{
  "train_examples": 97500,
  "horizontal_flip": true,
  "translate": 0.12,
  "norm": "layernorm",
  "fused_qkv": false,
  "qk_norm": false,
  "muon_scale": "original",
  "adamw_lr_other_params": 0.00074,
  "steps": 7400,
  "epochs": 19.4,
  "lr_schedule": "step",
  "weight_decay": 0.04
}
Rows from block 3 of a small self-supervised image encoder, named by matrix and row number. Rows with one number within an expert belong to one neuron, the router's apart. Each number is 500 + 25 x the weight over its row's rms, rounded and kept within 0 to 999. All counts start at 0. Numbers have three digits each.
Before each expert's rows are labels from the 100 images, of 14848, where the router gives the expert most weight on average: "responds to" is what is common among them. Only what is clearly more common there than usual is listed. The data: drawn human figures in many poses. In brackets: how many of the 100.
# router: router (model.blocks.3.mlp.router.weight, 32x128, trained with AdamW), inputs 64-127
# up: expert up (model.blocks.3.mlp.up, 32x32x128), inputs 64-127
# down: expert down (model.blocks.3.mlp.down, 32x128x32, transposed), outputs 64-127

# expert 25
responds to: white trousers (30)
router.25:539509502520517502486471483471497513445525538549522522496507500514497469508524498531493504485522488521504446533513508496476546511510499514527505545507484553442506520532511525521535509526447477
up.0:500500500500505500500500500459500446412500500501500510500500485500500500500500500500476493497500500500500499500500500500500500500500500500500504494553500504477500536499462500500466500500500500
down.0:500500500500490500500525500495500483542500562497506501500500507500500500500500519500495434500500500492347529541500500513500527496500500500500497517495500424488501498516484514500494500501500500
up.1:500500504500508500500500500521500500511500500527505500500500500500500500500500498500500502500500500500500507500500500498500500500500500500500491559533500542501500377499425500500484500500456500
down.1:500500499500500500500499500523500504506500512494494578500500500500500500500500510500499467500501500521547426567500500516500528497500500500500427497532500497599500416492501462500496500504588500
up.2:500500494500510500500500500497500500502500500534502500500500461500500500500500498500500500500500500500508500500500500492500500500500500500500517359490500509539500483502508501497596500500454500
down.2:500500505500522502499505500499500513481500494461559501500500486499500500500500413500515514499500500500454433477500500398500533501500500500500471465570500538516500499526497504494500500500532500
up.3:500500512500500500500500500500500461500500500503501498500500500500500500500500501500500501500500500500518499500500500486500500500500500500500500496501500522492500499498495500500505500500491500
down.3:500500490500469503500495500467500506503500530481520528500500461500500500500500465500394478500500500500462505518500500503500491464500500500500532500485500514480500467495500486495448500500479500
up.4:500500705500499500500498500514500498499500500607502500500500494500500500500500500500500496500500500500453507500500500519500513500500500500500491500500500501528500500400509500500549500500509500
down.4:500500571500505500500568500506500506536500537493444484500500520500500500500500432500451491505500500505454367517500500425500498594500500500500532500522500509476500489509498503501477500476521500
up.5:500500479500490500500500500500500413429500500500500508500500510500500500500500490500500499503500514500515551500500500484500500500500500500500540539536500490502500529595554506500495500500483500
down.5:500500501500500502500494500508500489523500498524498511500500499540500500500500619500494438499500500500490477500500500523500497505500500500500389504508499512442500496460518497587447500508472500
up.6:500500480500504500500500500501500536536500500498492504500500499500500500500500500500500497494500500500514539500500500500500500500500500500500500505504500500478500534373570500481502500500499500
down.6:500500492500499500500522500503500474497500514500512567500500501500500500500500423500459493500500500503516351539500500501500494533500500500500425464544500484506500459513493498512479500501556500
up.7:500500491500495500500503500496500504491500500500507468500500501500500500500500507500500500501500500500508504500500500424500500500500500500500496497501500514465500499408503502500498500500463500
down.7:501500508500509496500500500500500484494500408521503490500500471500500500500500534500650491496500500500580478508500500504500510574500500500500472500500500499500500502504507499498510500491491500
up.8:500500519500358500500500500512500500454500500503323503500500534496500500500500500500500500500500500500504500505500500514500500499500500500500520506479500501499500511500499503500490500500500500
down.8:500500478500515500500502500479500508506500572519424528500500536500500500500500510500508500500501500500488466585500500464500502537500500500500512549504500511494500508502500523500493500500518500
up.9:500500500500498500500500500508500587429500500500500482500500494500500500500500500500500500500500500500693521498500500452500500500500500500500522498472500504465500491471499500500500500498531500
down.9:500500509500500500500468500494500495502500490510503555500500502500500500500500506500547526501500500500680474464500500507500500494500500500500558520500500497450500496494496500523522500522501500

# expert 17
responds to: white top (25)
router.17:562481507528523501494511448502520494486541473489518466494515467531507474525490510516549475510505468488545491496498515483493510545504469494515547511479505497487486501481506499500507515504495474
up.0:500500515500502500500500500438500495501500500489429504500500501500500500500500498500500501500500500500495486500500500488500500500500500500500500493632500607500500518524503500500498500500476500
down.0:500500573500486501500588500500500500501500462519499535500500494500500500500500517500556479500500500500528453526500500511500593500500500500500442530467500485486500440451510541487523500515501500
up.1:500500416500508500500500500501500500500500500508439500500500591500500500500500502500500499500500500500504487500500500508500500500500500500500552501553500490486500500495498499500463500500500500
down.1:500500584500453501500597500494500508495500500496464502500500560500500500500500518500541458515501500500429427522500500533500496551500500500500499501570500477484500441496485538500535500515556500
up.2:500500500500483500500500500497500500499500500541497499500500443500500500500500446500500500500500500500557549500500500502500500500500500500500500485489500492489500494535471500500499500500464500
down.2:500499485500500500500542500501500400555500497516435528500500518500500500500505615500484501502500500473560503501500500499500501551500500500500483539508500487470500554496493497499518500500481500
up.3:500500458500502500500498500500500500462500500395509485500500515500500500500500500500500500500500500500502500500500500557500500500500500500500489465583500559428500482500506500500584500500517500
down.3:500500494500500500500508500500500504501500502527541543500500500500500500500500515500503471500500500502487451430500500479500498474500500500500591528486500494497500504468597500535408500500487500
up.4:500500654500504500500500500515500501492500500429459500500500500510500500500500499500526496500500500500505505500500500501500500500500500506500501565498500490503500550497500500500461500500588500
down.4:500500586500500500500527500509500491484500501549531498500500459500500500500500500500508499501500500500442427438500500525500500493500500500500567485471500560484500521498450501500514500465508500
up.5:500500509500498500500500500500500499536500500398461510500500500500500500500500499500500500507500500500419501500500500501500500500500500500500517508383500500538500516485538500500506500500511500
down.5:500500553500502500496485500461500495502500500526480426500500523500500500500500507500504433500500500500346516484500500504500496477500500500500553527527500471478500510513468542487460500490528500
up.6:500500362500567500500500500466500503493500500506524515500500495500500500500500497500500488500500500500489501500500500498500500500500500500500508435495500576437500488516640500500500500500548500
down.6:500500358500496501500504500534500500507500505507519416500500503503500500500500521500500458503500500502453500492500500500500503512500500500500545474499500500503500460535543503504503500457571500
up.7:500500520500500500500500500499500499517500500527498501500500485500500500500500427500500499507500500500506500500500500349500500500500500500500500568498500500494500500502466500500499500500519500
down.7:500500512500453502500500500500500500509500513500528551500500464500500500500500494500504503509500500500565499451500500502500494468500500500500599434467500469533500440503542500503507500494518500
up.8:500500570500500500500500500499503487504500500411598500500500474500500500500500500500500499502500500500480504500500500490500500500500500500500500534552500503503500474443564499500501500500483500
down.8:500500524500502534500460500504500500562500428501524473500500501501500500500500526500549524500500500486429485503500500499500452473500500500500504496605500458449500498496510535558500500505502500
up.9:500500497500486500500500500501500446500500500501438494500500501504500500500500500500497500500500500500489492500500500499500500500500500500500500500498500489480500298571500500500432500500440500
down.9:500500482500500499500502500461500499474500498494513498500500545500501500500500549500477503498500500508462504572500500435500500519500500500500482434510500499486500395498496495499509500532507500

# expert 29
responds to: white trousers (32)
router.29:529501507516502491475452485508519480458510514493514506495485462486472497523484516548502491510503497490497462524505500502495491528505490481520482444463540485547478482431483501545498525520570499
up.0:500500495500502500500500500500500500490500500513500502500500482479500500500500503500496500500500500500500500500500500490500500500500500500500500526541500498519500693500500500500565500500534500
down.0:500500502500501500500492500503500542551500500466524494500500499493500500500500622500561507507500500500397501496500500469500503502500500500500427504500500499513500497499488500506506500504501500
up.1:500500501500501500500502500509500499593500500411501501500500501500500500500500425500500500499500500500503438500500500500500500500500500500500515526507500501511500503492507500500500500500497500
down.1:500500461500499500500509500485500483477500504508498508500500498500500500500500501500482578488500500500493424494500500473500483492500500500500509499528500368487500501583500501457487500480498500
up.2:500500496500500500500500500494500499500500500497500499500500500500500500500500499500500501500500500500518501500500500501500500500500500500500501499625500471503500338534500500500520500500483500
down.2:500500496500500500500501500496500519502500497563484481500500501500500500500500540500497507500500500499526517472500500518500507493500500500500595502454500507539500509509500500500437500499562500
up.3:500500500500487500500500500493500497499500500499480500500500500500500500500500499500500500499500494500511500500500500499500500500500500500500500283494500519533500493555518500500540500500422500
down.3:500500484500500500500501500531500486502500609459475515500500489496500500500500505500480462499500500499461501454500500505500500453500500500500580505543500497519500529533495490478498500493462500
up.4:500500492500500500500499500480500501495500500541501517500500502500500500500500500500500500503500500500494502500500500500500500500500500500500539501522500522500500386514435500500598500500500500
down.4:500500469500515500500485500420500469509500524543470483500500493501500500500500471500495526501500500500504498481500500504500469498500500500500501501507500477498500559564480501483505500504514500
up.5:500500500500473500500501500481500429500500500502499501500500500500500500500500517500500536500500500500545418500500500461500500500500500500500500501473500437500500525330499553500533500500543500
down.5:500502480500491500500461500438500483465500500498500474500500556500500500500500502500490472500500500496385500522500500484500501455500500500500509492513500499494500531572503506495469500494442500
up.6:500500531500500500500464500459500504443500500502569501500500501500500500500500501500500501499500500500500503500500500609500500500500500500500506501497500495502500467500491500500540500500630500
down.6:500500494500498500500488500539500512514500513501516515500500494500500500500500492500497422500500500476487429591500500494500500506500500500500409515541500540490500500483504475530519500502434500
up.7:500500500500500500500500500501500478500500500500479500500500498500500500500500475500500500499500500500491500500500500427500500500500500500500502306512500512550500586502490500500452500500583500
down.7:500499506500500500500533500500500497461500509483474499500500508500499500500500478500496488500501500502372527500500500500500493488500500500500511556500500509495500526641499504487497500517498500
up.8:500500505500497500500500500538500552538500500508468500500500505500500500500500490500500500500500500500502499500500500496500500500500500500500501496507500500693500493501499504500485500500499500
down.8:500500503500500500500553500501500531503500536494487481500500494500500500500500612500564445500500500500482483501500500503500501498500500500500392503513500505452500500498500500497477500477499500
up.9:500500511500500500500500500493500504494500497544500501500500500500500500500500500500500498500500500500360499500500500535500500500500500500500500577476500500475500499528480500500505500500520500
down.9:500500464500500498500530500477500514532500626486523500500500500507500500500500437500464499502500500508517500501500500503500522453500500500500500472500500502475500516506500525493500500519405500

# expert 27
responds to: black trousers (29)
router.27:560507501507511487481516473504518517480504453505511465499508466520487460524508494514560478519532477504554490472492517498468520515523495519504520510504489505496511515495509527496496530528504513
up.0:500500495500501500500500500500500491500500500498488500500500499500500500500500541500500500500500500500492538500500500518500500500500500500500499501518500500589500724502478500500502500500481500
down.0:500500530500512500500488500416500498615500502482500490500500501500500500500500485500504461500500500495561475521500500449500496493500500500500489505499500484477500610489472503501486500506485500
up.1:500500460500530500500500500514500444394500500490507500500500490511500500500500501500500500500500500500427500500487500505500500500500500500500500462502500508564500564502495500500500500500497500
down.1:500500440500498500500492500506500508511500509493476473500500582485500500500500482500449553500500500500507471500500500503500486502500500500500441499515500492500505600601503506482495500500430500
up.2:500500557500538500500500500517500505491500500500420500500500497523500500500500508500500500500500500500502516500500500568500500500500500500500505499427500500527500535501479501500470500500512500
down.2:500500375500500499491514500472500502494500521508496482500500509500499500500500486500493521500500500495585544529500500463497505500500500500500502501570496477509500550488481533485502500501437500
up.3:500500665500414500500500500499500500500500500500500500500500486500500500500500500500522495498500500500501487500500500496500500500500500500500503547505500432500500496505500500500500500500537500
down.3:500500553492448499500549500502500489489500503571497507500500519501500504500500539500509512500500500500492512502500500502500610430500500500500490393507502456449517491481491497495496500509504500
up.4:500500490500509500500500500496500498499500500531401543500500500500500500500500460500500501500500500500304501500500500503500500500500500500500504605488501502503500501461480500497522500500497500
down.4:500500482500500506500483500499500521494500529500497376499500508515500500500500433500516494500500500500476490450500500465500500502500500500500559499497500413453501496496503574496433500500501500
up.5:500500461500505500500500500507500500502500500467436503500500501507500500500500512500471478487500500500357502500500500475500500500500500500500486612495500502609500383491508501500501500500496500
down.5:500500495500465499512472500455500420494500500525405424500500495500500500500500588500543518501500500500502522439500500500500510504500500500500518527428500500510500492512522501444554500501497500
up.6:500500500500500500500516500529500424517500500489494499500500491500500500500500404500500477500500500500492589500500500501500500504500500500500500495571500502544500485506506499500509500500478500
down.6:500500439500500500500482500548500481497500512578502508500500510500500500500500525500504513499500500500501477496500500479500529499500500500500481485613500492513500511448540529501501500496590500
up.7:500500501500499500500500500501500500588500500500516525500500501500500500500500500500500500500500500500505499500500500492500500500500500500500460499499500497409500502361501501500491500500504500
down.7:500509505500461538500503500493500544508500495511524500500500495500500500500500500500607505500500500500436519499500500498500529487500500500500496469491500491478500529496440500504500500515448500
up.8:500500548500501500500501500501500500526500500500537500500500488500500500500500520500500500500500500470500500500500500491500500500500500500500492462464500500715500498519500496500501500500511500
down.8:500500464500501500499526500475500497543500449498497538500500454499497500500500500500506482505500500500487496599500500499500502483500500500500468458521500551490503560502507443500501500533489500
up.9:500500502500501500500500500541500501516500500659477432500500501500500500500500500500500505500500500500504500500500500494500500500500500500500500678501500503536500494487502507500514500500506500
down.9:500500448500500499500500500492500452493500506499547467500500481500500500500500410500472406500500500500455504512500500515500500555500500500500535505509500495513500524461499500501400500500578500